config.yaml
dataset: "procedural textures in two colours, tilted and lit"
translate: 0.06
tokenizer: "word"
encoder_arch: "convnext_v2"
encoder_mlp_ratio: 2
encoder_inner_norm: false
decoder_width: 192
decoder_layers: 8
decoder_norm: "layernorm"
decoder_activation: "swiglu"
decoder_fused_qkv: false
beta1: 0.9
Rows from block 6 of the image encoder of a small image captioner, named by matrix and row number. Rows with one number belong to one neuron. Each number is 128 + 32 x the weight over its row's rms, rounded and kept within 0 to 255. All counts start at 0. Numbers have three digits each.
After each neuron's rows are labels from the 100 images, of 14976, where the neuron reaches its largest size: "strongest on" is what is common among them. Only what is clearly more common there than usual is listed. The data: procedural textures in two colours, tilted and lit.
# gate: MLP gate (encoder.blocks.6.mlp.gate.weight, 384x192), inputs 117-155
# fc1: MLP up (encoder.blocks.6.mlp.fc1.weight, 384x192), inputs 117-155
# fc2: MLP down (encoder.blocks.6.mlp.fc2.weight, 192x384, transposed), outputs 117-155

gate.212:195130172112143095166148069127088124159154134139086152133129098127161157126155155121145126127109169175172174172114181
fc1.212:163151172125130129092108102127190155116139126098108140117094136138187135128140103159173188152118127151109118136151167
fc2.212:155098111084104127141096128136108100099138108103125107141102149142101150105162106071176140112133143144119087152092117
strongest on: white; ground colour: white

gate.263:186071107086094174138206090103126095117161138079080098153143149112131076119121170102102134145143102142107165148087102
fc1.263:101153173154156110150108137143110124170083115167195172129131092145159148098105139128123092133103129142133143100158130
fc2.263:095132164220092115121130097126096121121118105087073135087125099157127150116138114096235134148148052152147116147104115
strongest on: yellow; pattern colour: yellow; ground colour: yellow

gate.6:133092121089177141137143130064142110132104173134135140089132149162081099170106146127135096108122133130140106100141125
fc1.6:109151152147106112161139122118130114115078118176162113159161101128098141119149162075117124113108215115111155145127120
fc2.6:073097092064154124105082117145152139114128125105163088121143135122165117151121060048144110130173077154152170164113119
strongest on: spotted

gate.153:187105157140120130123136097162134164110102086119134105162132153094067168082133138119118126140167146095149152088098113
fc1.153:103169136099153104125117156128158077159174194195144160109141103136116079194125130142111076092089147129128111123186173
fc2.153:205152148141136095179121116121094102100124145151112149163144171146063096108140112183176122173067139084101087159125169
strongest on: green; dotted; pattern colour: green; ground colour: green

gate.205:098104130140098099111129101143130129156126203121114151209102171175128086078138118122052112108166175109071136068142146
fc1.205:095140142100111094105147145158101134155163158132094099195083193156111084084118098134119155106174130074084103067194141
fc2.205:086098160163078150144081149129098088191155150083158111157132135125132119106140114148117103164121143140109122145175105
strongest on: black

gate.55:142093156120138118159137131110053137119097102095075080093125125142124113104152150104119145127152155168169164140119100
fc1.55:063142110128109146160146091175148052102118168167167249129175039124144167143117117124091102062121117116119130110116169
fc2.55:139186126130157093142133100112146173154132096152137109155152116118137119138101154122101105101161168114095170121158135
strongest on: red

gate.272:122117155107151129096110102114126149103088070101091090094133208088083070146140192074165129064151152101143129118162192
fc1.272:134102161131147132106137143104121062096200135123077143115127141106158101141155092130196095098124156152149146193108120
fc2.272:142182166172179126194135143147110188128112112186137102155145119089129124148108150159107168077134169113109110117137133
strongest on: mosaic

gate.342:125156115150130145108068151138135178130106099101141082110066092133069095104111100122114132166212136112138095135120070
fc1.342:108167113131123131136115107102120170152074131134168078123111106110081145107126107125087104135227125096161102132099078
fc2.342:114111128109133119143104143145133099173136125099133122123044138124159131148139108104143123169255072169157107129138094
strongest on: green; pattern colour: teal; ground colour: brown; ground colour: green

gate.235:131125144103141100166123126108126132170091150146092097128170084171177164086107163149198087110115110076094093107140153
fc1.235:111089172176085169151135141084138126117094109169141171167120083141127087109102107112137108079127160128113131137116122
fc2.235:087106153125118108128179130105134123149135111108088164138138075125124081100130112138202122142170150173110091094149130
strongest on: white

gate.13:194113090125113196130141107155099149181126096141156107079160093193123143115110123143126091126121158125056100126129083
fc1.13:214111144120113163150168121175112163143151082124191134083144094158104085136164088160109108142132156162062103121136062
fc2.13:087113092141137127182179163136104111138145166126106179133137124088100079144111116134136119099137120158130054089133156
strongest on: yellow; white; pattern colour: yellow; ground colour: white

gate.161:122103100167147125076118157080141121170153200133105128127104158115134068081133104145167152147109141116114113114107125
fc1.161:120068144139099101137115071141074123152038061175122122153121076153136178125106098120124110094120137158193165109094133
fc2.161:181120129143130153093127118150141124107116195137097181123126090159114117114125118147142167122082095126081182103112152
strongest on: purple

gate.113:184146145147113121097113103084162149184087114167136078175103151176137114088112103124137119121134151144145167111109166
fc1.113:186142113133072130108105152080138109153133125170164149158157085160118122138095115083148126116148107063110164090142137
fc2.113:073125074125121138128128134142079145109108096105137140118143098136142164154161117081135151082164124124173145117148107
strongest on: seen at a slant; grey

gate.239:152137079163092148094123138147120134158140132112056119082138099160156143171119120145162139036118131099094149197169074
fc1.239:086091194128080154141157112131132017123170137125146123068126119110122107085185091100174084151154129153161133091152175
fc2.239:066117154137102148125165132148140136161129184130092194116113148136103104091113155141121073164134093141074151080123125
strongest on: pattern colour: yellow

gate.343:124064133123150089122086188097046156120114117139169123170133144153146086125092074158120102149100134159064165091153145
fc1.343:162127109155118109123111181133081134184130125094172130133160143191116130142082068166125049116148143135072143112154112
fc2.343:117185080154135109156176102174118161110103091118176063094152127106120116154113153115083105094131141100140096139156158
strongest on: pink; ground colour: pink

gate.363:121148137091130130149135132107179151041106100110087056154105142090107176096161173180177136148131182149163060128142144
fc1.363:124097142097121109126145061068140108103091111134111128081106129140167107145085136159134115113126086145147091141130072
fc2.363:140106128095101145114114106119087097114126140177152116094150146082186143133125090120090117146085088112193113131126159
strongest on: coarse scale; mosaic

gate.368:153144149082113134107102133111101104126133142175183198106154117160098141170149111134080085162109141147112108133128113
fc1.368:087148115135126081143143100132112137148115122195084108075095140070164133121092157117172144110134054082227113190149178
fc2.368:121107114118124125108075089096139183135131100147113126179139093169127186125159114090151114161146133106123203148117090
strongest on: mosaic

gate.107:152128041118153122147072120134171134150135099191174136136149159155146115133133192126043117091100227104157158151103147
fc1.107:074171168157103128138109126094171176167152127096113121175107086144115158125100108091133097106156075094139110118134126
fc2.107:208125132200136176155071170163197155128101154149118153156072097107101140123151159183103116154156087099114146124138129
strongest on: pink; ground colour: black

gate.296:080110155129176167079175154101101109077202168171068121171152162111068087203123138089178063130107116123178172147128123
fc1.296:106077159130162162112153179124124160138154133118085112217100181097066111130129137065175089113119144116137148135121119
fc2.296:209107142071128088170116135111140144116142172168110126161121112064120115124130144206128178148107173116077153092140160
strongest on: crumpled; rays

gate.268:109124065108124216094151110169083147090096082133071170166138106167143096183107157127099103105102161081182141125130143
fc1.268:188173103142141201149150112170098186162107127145135118173120173123117114115117168183115139099112085148108140191108151
fc2.268:188119152101146140155135108124168128147162082130084093220089102089117140101119182194074143127123137120110116144185127
strongest on: pattern colour: yellow

gate.244:177062153137137147123151141178125161204088111079177103121156105124110100107142113132082137145090110136205132098102099
fc1.244:087177119163104099155071105107115140095147096205077140104096134119167171156104142147170122134180112097109171160173154
fc2.244:105107189164102147090086154143127130130122081068147224136116121159078138137118099102148089117118119135129102133108101
strongest on: white; pink; rings; ground colour: white

gate.76:141081117082102081116196129151146125186078100140077126098147093164151105100142160114134036112111143082154119138074117
fc1.76:117080093089184156141103149162131149152128122133119107100078163191069173078098145185141064074108122152124132179138112
fc2.76:132100151111117165150118130129124099121156118093124159215169056074157168117125137119075132147137102139209142136123118
strongest on: green; ground colour: green

gate.116:108174118111085169139085144114168081094129115095156154149169130160140128124117195085098111162144090095162159139136168
fc1.116:128075115141139064110169159114129121164155096109140126111126149084146140127086099158164097040148171143127093148057074
fc2.116:127115197160093150085067148146164158105108169137160138078091125140167145134138120088181140172137087141116178093094134
strongest on: crumpled

gate.61:136152120111122151127140131173156117153138118144165208061069089095141096140118124191116103107079063142090140115125150
fc1.61:085101128167134116180130104086121067084143132108119136129200053140133119090133146067126124190145149079150137120152124
fc2.61:122095131156111156070059153127198141150128138065115189121124171122121143100112122092129116135125131138138068158112102
strongest on: spiral

gate.286:125135051071168140089122129126166125114138189132139139180132098136178187096172138136105125110160144101094122068081159
fc1.286:089127181178102123156124136102111119169122069164129138082134117154106094134113147125171126129117085137134117219171086
fc2.286:130152142150140089114094118140143135108061194142124147084094198168109144129114080118147145156119085132112132112074151
strongest on: black

gate.32:052148130167126082197136103085153105099169192110083102108154133087144134116112078067125169172149187105103132117098102
fc1.32:095149164153089093105083134117116171112171147144167095132129158080129199040083083123150133222130135124117112126172131
fc2.32:184109066100175139104076103105165154095180104137105117156158115131073142149122108107088111076126148130140112146082077
strongest on: black; spotted

gate.151:170081105176116125188083083140156148154132096131168127137194130090060089087130202137104132157125151046154137081137107
fc1.151:124126113113122110196101102137163159134118114111165147189170124103107047116143158141097136104119166107212113132113119
fc2.151:158111169050080108136066141120114110144140116127099161162081196124155120128117109134132082163163164174106069123097121
strongest on: crumpled; brown; pattern colour: brown

gate.51:157132146184157112101112129072092111094109119150125113145183187159203100175175160113157107110069061151087144153163109
fc1.51:158098119136172194128131119127131127146123116161141142069102117140081102102070116148114152054179097096119148155112113
fc2.51:132144096095175134097118142113163185127116172150122219142166072110072130123111147149099111093109158130078065130147145
strongest on: orange; pattern colour: orange; pattern colour: yellow

gate.338:105131137125155091130193118104169147154115067133122111100134063108104040130142109075102141137151111172088162079152174
fc1.338:166139150110142132096155117176157118121139162133076153128137123118099130104106148171171121156107169159226128177082103
fc2.338:187151076092198127161150152104149156148129176141097133152160145131090053171095168127108140113172133119086145129166095
strongest on: purple; pattern colour: purple; furry; pattern colour: blue

gate.162:130106134119123053091138136072128145097095162108136098130091209143107146143087106169129151103158160139137116076129091
fc1.162:068066133083133154103082155129146162090135169119099087154056141077133175176118139088147167147132113162148119127079125
fc2.162:138066110120129146154119142125076112144118126101108153150139136150095105088155087130157137156156151099097153142157127
strongest on: purple; pattern colour: purple

gate.362:114183102165137187088098114101164133120130105161166120108093151150156130121130123129099164148180066124112140132123125
fc1.362:119143090142108174134098095079141117131094154110131094141106144122155131129130177109082148169206090116111150132100122
fc2.362:091175116109138122150118148154141095185153136089154106137064151100170110142131147124135095159231077149151104131153092
strongest on: green; ground colour: green; blue; pattern colour: blue

gate.27:233078115101094180119197139154149162161099141098179097152108109149043090146126115120105144098134147100099141098138093
fc1.27:168107112141114136157167161138088168162086165105143129114108086171090112149128093146136165099090176128098108110110067
fc2.27:136150125115144115139145152101133111110142205204127141111135138044138104142110151175119129125111109133106122127130172
strongest on: white; pink; ground colour: white

gate.345:185115084120134175098211139156125140105138118093128157102120105151118081186108100156148134112130095172072139140160093
fc1.345:190134079125109162064180133136096196114119124085111122133110160173122171145135130195130142139164111150129111164152105
fc2.345:103181128152145124214197166153075109125119125156146053115123152117157092173106123135129160104161112124133117057148175
strongest on: yellow; pattern colour: yellow

gate.140:090142171112139133144136125157126130130194141136073141107130112172173115130181149065152105127112086119098122171132095
fc1.140:124106207080129124151148154134096149198163087181112101147178125166142107129165159084189088114134153121065170109142179
fc2.140:182176119147139108162143125153098147125099111146129062117127097137155140158122086147140196117137136075113205109116139
strongest on: crumpled

gate.228:128135131159149112187112089159037126150111104158070089138189129138148158152139178114161149064113142136176153158119131
fc1.228:139106103092115133099175152142125077131164151075156119133117148115119126101128084098086065137110093134137096117130104
fc2.228:111168105129115150086158152172160125144090192120140104076105124102107059107112156147151115140174086141098152031144172
strongest on: crumpled; seen at a slant

gate.339:138082156154181071164162132126151118123101096120093111166151134153128127099129159124122142117171122135099142045116120
fc1.339:096160090108130174094122095113076119089221178118117090114122177104139149159105119162141087184108160134170131176178137
fc2.339:190149087171176154096132184154161178064100118128105104117135126113068139103160136157140198121145121083089147093129120
strongest on: white; pink

gate.329:156142113061134122110137149151073099091188123106183122126101111112077091142099156068096069139097048107080143088113161
fc1.329:122202104103155106130161063091112167132126114141164138069117113131107090132100095084106074123116146037110132088099152
fc2.329:051142151158123160073114151118100124117114117111170118151176102104135133144138121127074189113103128088120177139121107
strongest on: pattern colour: yellow

gate.213:122089151159112107160120128112193080113093130117118193083118058148129090150132159152106123159173115116125136094151139
fc1.213:094103139131111100170108138127204061133092130101102199133116064165108101134129134109118176123163107141103129074126156
fc2.213:109105137130120120168096152123091147129113098091136198108148093171148141169094093066091152090155134166101133114129111
strongest on: wood

gate.347:200133100100082119131113202163106136158108148152108130126142144120129099121146098193159083133115166094087154148052158
fc1.347:086162158136129129134138077095117134103101135115141108149127127095111146114122109102084188117114109150114068090175050
fc2.347:077094185084097159059133111127162145164120144070095144143130159177172166093126177063141132127141126160130126115151085
strongest on: crumpled; white; cloudy

gate.9:198118168186136134195135121110114107120106112179142121160130120106120138157120131137150113136155132134137187159154086
fc1.9:158146128054117118113141161150119166145134159076105107104139160117154133120131173122170153140128107082168169154133179
fc2.9:085122164156082170083135128140129098128128144126133156098116162146148116116139151141142117164106095125166118152112139
strongest on: seen at a slant; fine scale

gate.366:203087113111147164120153162064178166168084128151165123158154153144121119134147172199169153142118108134088146092140097
fc1.366:099101139125138118076115126182063110117150113083103113086087129082081166089107107144157144166146107136165127103117149
fc2.366:088091099123128118073137128153135143167134105035126145117137156153115105099157101121163087118134124140122068162136117
strongest on: rings

gate.210:094092135190153159155117122114099088104127169160112152145139089137152062102124137136139142124090135164139111145104088
fc1.210:136139116180156151123067119134148125103143100153180102125127142133152123118162122175110139166120119200187097168119088
fc2.210:126152093088224125105155141117078130088130101116120079105172154131144138173114127113081163089114130111151152127114134
strongest on: pattern colour: red

gate.236:044112128125163130112073165152128077075159147117150148152095170158103166140089112086157119084133118099079151112149096
fc1.236:103152168130069119153189094166103106092141112172129145083160068170071178130149092125163160125099124125097167181116120
fc2.236:123092172090134122145158107105065090123121119129156132118183111111185145138114118130079167137065176126131110137103152
strongest on: coarse scale

gate.188:133145118154130084178141124135104123152053098150089146122143036167151168122111087143129119138111127119167122138114101
fc1.188:131101119105118127083110152074163142117157169090115073170073196084163127122121143180146111098177112076089148110122140
fc2.188:112098166088101147124154124125151087159151198151129108144095166111160131123116171176155138183109100134126143122138128
strongest on: seen at a slant; fine scale; ground colour: grey

gate.217:107109129110111119147093152125122166143163145142167128151075138117117129139117174149086164096144080128102165105184191
fc1.217:112124200102170185129191127181095120113144098109147106127131135124079044145090152077148148155128129226076132146186141
fc2.217:047154171154110141104112150158097148076062131143175127149102113216136167118159132145111152146094085073127174144087161
strongest on: spiral; black; pattern colour: black

gate.142:089178126148136122139118090161070126112078109157148133139146119143142150100116165142129169118096109123112137123147104
fc1.142:106113164089162062155187123133108107142151111132098142150109113087134113168128065088168077123157173111106076117146096
fc2.142:130136166209096141148075127185156153135081141112134124133102194152144118132123142088154094158170101143091119102131116
strongest on: mosaic; pattern colour: orange

gate.274:189103141143135140117136102071149171128127130101083074113124144122122142146113164174144117123136141213141135140116095
fc1.274:082197180136136089170135133129112127104136103153133154110153154123138103103142060061175162124102131142102132147133075
fc2.274:147100147154124103098088151121094143139106141071151165134127111159129131130156072095119108130139069128118108125136129
strongest on: yellow; ground colour: yellow; pattern colour: red

gate.209:127155129160135143128134081168107064103091052149131139114148029123191150075129130081127120151092087166136141128146078
fc1.209:113102106158120145193100120104149190137156170119138081141147207121215158132138167161118117107166114115108165119144184
fc2.209:115107158112101147124138152142148110120119212163133124128098174121146133119103157180158129155090114140130156076103143
strongest on: fine scale; seen at a slant

gate.35:076117156157100107107185120082122095081117151121116180141147023085150086188104134081145139108125111128119159169134078
fc1.35:137139075211122108186105149049097152111124088141101066162174162102148183098106099162131135109134139156127112116129112
fc2.35:177118091067176090162098148117169180119130117141105085137155124107150123121117130127132103124172154121105162104158130
strongest on: seen at a slant; spiral

gate.92:164164167107143119090150109171137154075153129123104125140123188120136111152147156134177131178102113182093104139112135
fc1.92:146150125170078146104100119068148126098109154152142162161107152111110176133140076178145140148038105158094147114141135
fc2.92:047119173177086158133154129167101119123091113083160097105134148150170126110148119083165126154144071133167148089127123
strongest on: yellow; pattern colour: yellow; pattern colour: orange

gate.2:145179114132143069096158143115122110138147105145107102128107161144091066178159100123113137097118163120125165140152134
fc1.2:139127113094119078189169160101111167162131182051156073131150151121066140119097150157079131134136134115133123088150106
fc2.2:124139190124087113117165106089132108139149139149084124192109169134147132092126194199127111187130140126092121111129139
strongest on: rays

gate.231:149094108088136100076116136144122129087132118138106166087170146131154158113097097151124133149007152132125111105111143
fc1.231:144091128144095100160207092123153104196070148124095116150084104108170075123114147109176140065158099152179163140110118
fc2.231:104106104066108108191157123101138071192147122134100145117061116089151121156108121118138108173218115180137118112162095
strongest on: pattern colour: red; pattern colour: orange

gate.358:093095104091129114096078116188103176161117142134135132148098127163117170167142141154173102123116159082124152127084132
fc1.358:164154100194119132131165109082105098089128129096108136118183083114078151101086121123102122149147137116107107187165105
fc2.358:141183103128142124155159122112132217099127081153108080145166114116091135096161148161142137095134114103069173141132128
strongest on: coarse scale

gate.293:155112163098099139075121127118132109068148162158104147117077112093149068143118131161167186159139066142084151088080133
fc1.293:129080146102129134069074107106098142105075108128141107146078133149124108127142133104115098118108152114107105106137149
fc2.293:125184110099121149154147175150114113152120169126141167091104166091132090127118143223090127118133136112096074107164154
strongest on: black; spiral

gate.375:130118093133117098191139165028120192106115137104066099154145120088114113134094154137122172096110095108105143106156133
fc1.375:143132114067108094154081158146149105125173135133147078080129152091078208099162126133114122096153135118165092123110179
fc2.375:123131113135074150116177113145131107153159094101082173185094140110046110080148150136159093120124219135130169104133131
strongest on: crumpled; yellow; rays; ground colour: yellow

gate.54:121162084141116111160145068139137109156137140127148126147155065061143127105108107107126097150114125090175086108136117
fc1.54:118102118099149172172166143143138090135155141188139139145101081104100154155145120164149138146090133118135127126206099
fc2.54:168140135155140079119092183125176166112107127149137106133133139074143102126119127152142110145168126120074161142103170
strongest on: fine scale; pattern colour: orange; wood

gate.60:133146211148118138195073142130094163080146111130080123161149156112140136138110128180132169143086124133139142151114072
fc1.60:167179180118086127215091107120113150128141131082108187176149145159145108127078133166127175136092160137150162134120088
fc2.60:107169101140151145123127153129184151156116113102133132110133141135173111156078163073160071093136094168117127118138104
strongest on: orange; pattern colour: orange

gate.91:150088141096132119126148133191164116114133069118139168120142085101092156084118129151158103124149166173159165158115131
fc1.91:111193083133108168109160108074101097145115128174131117168162179139188079151166197037102119157108114080095124090145145
fc2.91:188135147132144135129101113094137124150173093100132163193143147129111115111124121159061114130148153109168101188099070
strongest on: yellow; pattern colour: yellow; ground colour: pink

gate.79:110143188100118145173156147112163103121178135136107182132117087115105069124126119132173152125089078145135138133123122
fc1.79:161158067137118117149105121134097157126082134152171115099161164125144187136120178143063121122152114085149131161164127
fc2.79:111087124120078107054102116095192121129164093080119093158120146147137113112117159057138047162146159182140174161120092
strongest on: spiral

gate.163:086115121049110067160156118122158096108111166125121178143152080113143079132141140061093131089110131096137116052097120
fc1.163:176171107127120165138090113148131128087125100165148116064090148095110168137151117128092128123102143128168148158114103
fc2.163:115123105059181114107103137092138135101141170108131206138160131128142161132123138126136123128107140121169106178135096
strongest on: seen at a slant

gate.307:144126117112104095149135145137117106118131133130132133076139108111147145117127106098142140127135095083130177105202106
fc1.307:134142147143129126109063137137154150137148086112158153147167158129118142120122095122126171122100142153141107106102178
fc2.307:141100064108147147145074098104129146137145101090072130175156137120103130120125122143107125142177134109134128180144079
strongest on: orange

gate.314:193126156149114077178175130125140131173129159101172142125194153175140064172154177155142106111087183133100117140152114
fc1.314:136113140163140091191148054055117108173116144078100151137130125123115110137142164140091136094097171132114121096107155
fc2.314:168131093142150126141168161117111124116111125116150131096117151153075140148113077195148208110081164093143131140109132
strongest on: rings; spiral; pattern colour: orange

gate.294:124127142110092145113100093087180117138120144091106128195103120182173104103150114163059095156167094214202118170116099
fc1.294:142072102100169105103141139074128160160124120142136068098146173155108133114106176105094093090120122058091156062082174
fc2.294:127117167145052115161116143134123106147128144181129186132060141112111144087156138145149113165105155123119084163117160
strongest on: fine scale; scaly

gate.271:164127125109139060161128127154131123094181163134058114135161164096119183132135121161138185141106150130160081157104136
fc1.271:166123118143116094097145137094091129109109161190111166134136112126110185159147142151117134153088154085162115198120100
fc2.271:096151152163115130131108167133120114165099093127143102126140160135158102172085142102129104101102124139117118181121095
strongest on: rays

gate.301:107104188111139096136155091107190109099156178125100142112153101103097131131143140099112116125139178156138134125082148
fc1.301:133106118198153147165146108113143112130090136085131145163138097131140142132134125158109179114120111170169131196094057
fc2.301:120134137186085083187192122121126106157108104161072165087076084151067098142123081136184104135127137162122092137124158
strongest on: seen at a slant; black

gate.70:150150098156155101175129117123086130144123091164127163127169159221127134134146125179147113103011130172156119148162161
fc1.70:139137096088145129137111120138134168107130177117135174086066169149116155117133142178124106123193121100117059179098109
fc2.70:171146117139146114096096119126138194057118131153121144152200127137077149097138144154098142098071184086101139117098165
strongest on: pink; pattern colour: pink; pattern colour: red

gate.117:152116140112095069175100103105133133173101123123066090062134091145145154155131106123107158102124147104156116086122076
fc1.117:160138092063171140080134176147143104147138152107133127187145159119126140112170168158125057104118125096114070167147147
fc2.117:097155154084105179128141121135099108131137169141127127148114142096151124126124160138097103115091136121110105138131128
strongest on: seen at a slant; fine scale; purple; pattern colour: purple

gate.267:110095194105143133186133179166093150099138038187134078205169137150101134139129149057148073110062163124169138161120170
fc1.267:171189196136153084169149131112114165111181094123133088106153163125102127188101159123160096137094143145137125165140140
fc2.267:091156160123168142109107151136128128142095191099185093144152182155193115147137139137203121144134071100138172099144133
strongest on: red; pattern colour: red

gate.66:152113112102126119096142114118122076141152150109139111138132095088085124192148099156106081067087116097129093123116092
fc1.66:139167112102149108190113142022140126090104147123109216111139063144160125142128128182099102131096119149061112119066124
fc2.66:108117157124084159105099091110191098157151155147138092152115105086157156109124154135111107161122094137163120173122122
strongest on: spiral; black; pattern colour: yellow

gate.172:143085137164116137081084156078063124137154118117169137117099052101177110125103094101137158118177069116100127125153082
fc1.172:094112109108115131095075157086090139128149130125147118094085100092158161068103054094073142130180096138138123120131083
fc2.172:087182129144175115153149198146105119176113157107168086082089171102163065164102106122159114160227083146123137084147124
strongest on: red; ground colour: red; pattern colour: teal

gate.159:124132135137139111157151131124154100048141173123197135129142167130150102112119174132117172103158096159096128119072114
fc1.159:157137227140117149129120147136156096092159119153155141142151129052098050132110167124124123155153117156051143097131142
fc2.159:115134164194109125160149125132093078174100071110101127177081104161160114158091111099125115146157115161117113159151103
strongest on: spiral; rings

gate.254:044122158150120156137119108139126144090092182162137154147131157110123133120110128128125161178050174120160101145075092
fc1.254:133136190150135187125134104136073133117102110176182121140183166088071112102112078167106137122119186139167134117110081
fc2.254:175118085095155125154106093156122166116121141119107157147142112120097111119131110121088138091119206127082101112137142
strongest on: orange; pattern colour: orange

gate.371:121124073107106147094148123090083087109132147193123166137111121098070152177126152114154143085080109076176101137128079
fc1.371:170202115167122108155117087141071158116069162133164181126082113091119156118160166191098084213103146179193119132139106
fc2.371:167110166132116151129083115127155128136143134128086180182110091144080161098136143162135141180128166123130180154133111
strongest on: black; ground colour: black

gate.304:144134117170123049116114098074110118139092104212110095162137113082140111120152150097132164112107155118114145205072077
fc1.304:121115124126125143192126132175185129135109143152164135161167110110113155089134195124101072167108162079110085137098124
fc2.304:117110141144140105122155149118097104171125141121171083115147102138123111179085067114142134131103122149136103134069100
strongest on: yellow; pattern colour: yellow; spotted

gate.344:112106101127155151051096148182146086109106160162148132105121130125139130144134158144134090108132096072180121128132121
fc1.344:148125139081184125135114134186158128074101126142183158131132198138138157138116161128126122103125116083153154104104139
fc2.344:165136099154160093192181112100055114135125122178102031076140142155128089156098123165122136132143170133075158109141137
strongest on: coarse scale; spiral

gate.168:136113161176083118109161132155089146106115129126121111137093212146142092128115080136147113147130071157092135142136092
fc1.168:134137100114177124123096125104187105056178109065094142095141093137157183164136149137145125080182147121117135138122144
fc2.168:154098089170119112158118093151113168103123062126089173085127099136098155105127111126181088106128124132148080148142128
strongest on: black

gate.219:162103097164156113118184147079093091114165113153110142143199101073073096138100095120122098125121123058073089101131130
fc1.219:082130128146092129146137128171094120108108088082122091200121155099085173080122162086148094148140172125164164151129133
fc2.219:154151080167143118130107145166110144069123110090144114094133142137127099131165154132126160118177134091123179115125154
strongest on: black; spiral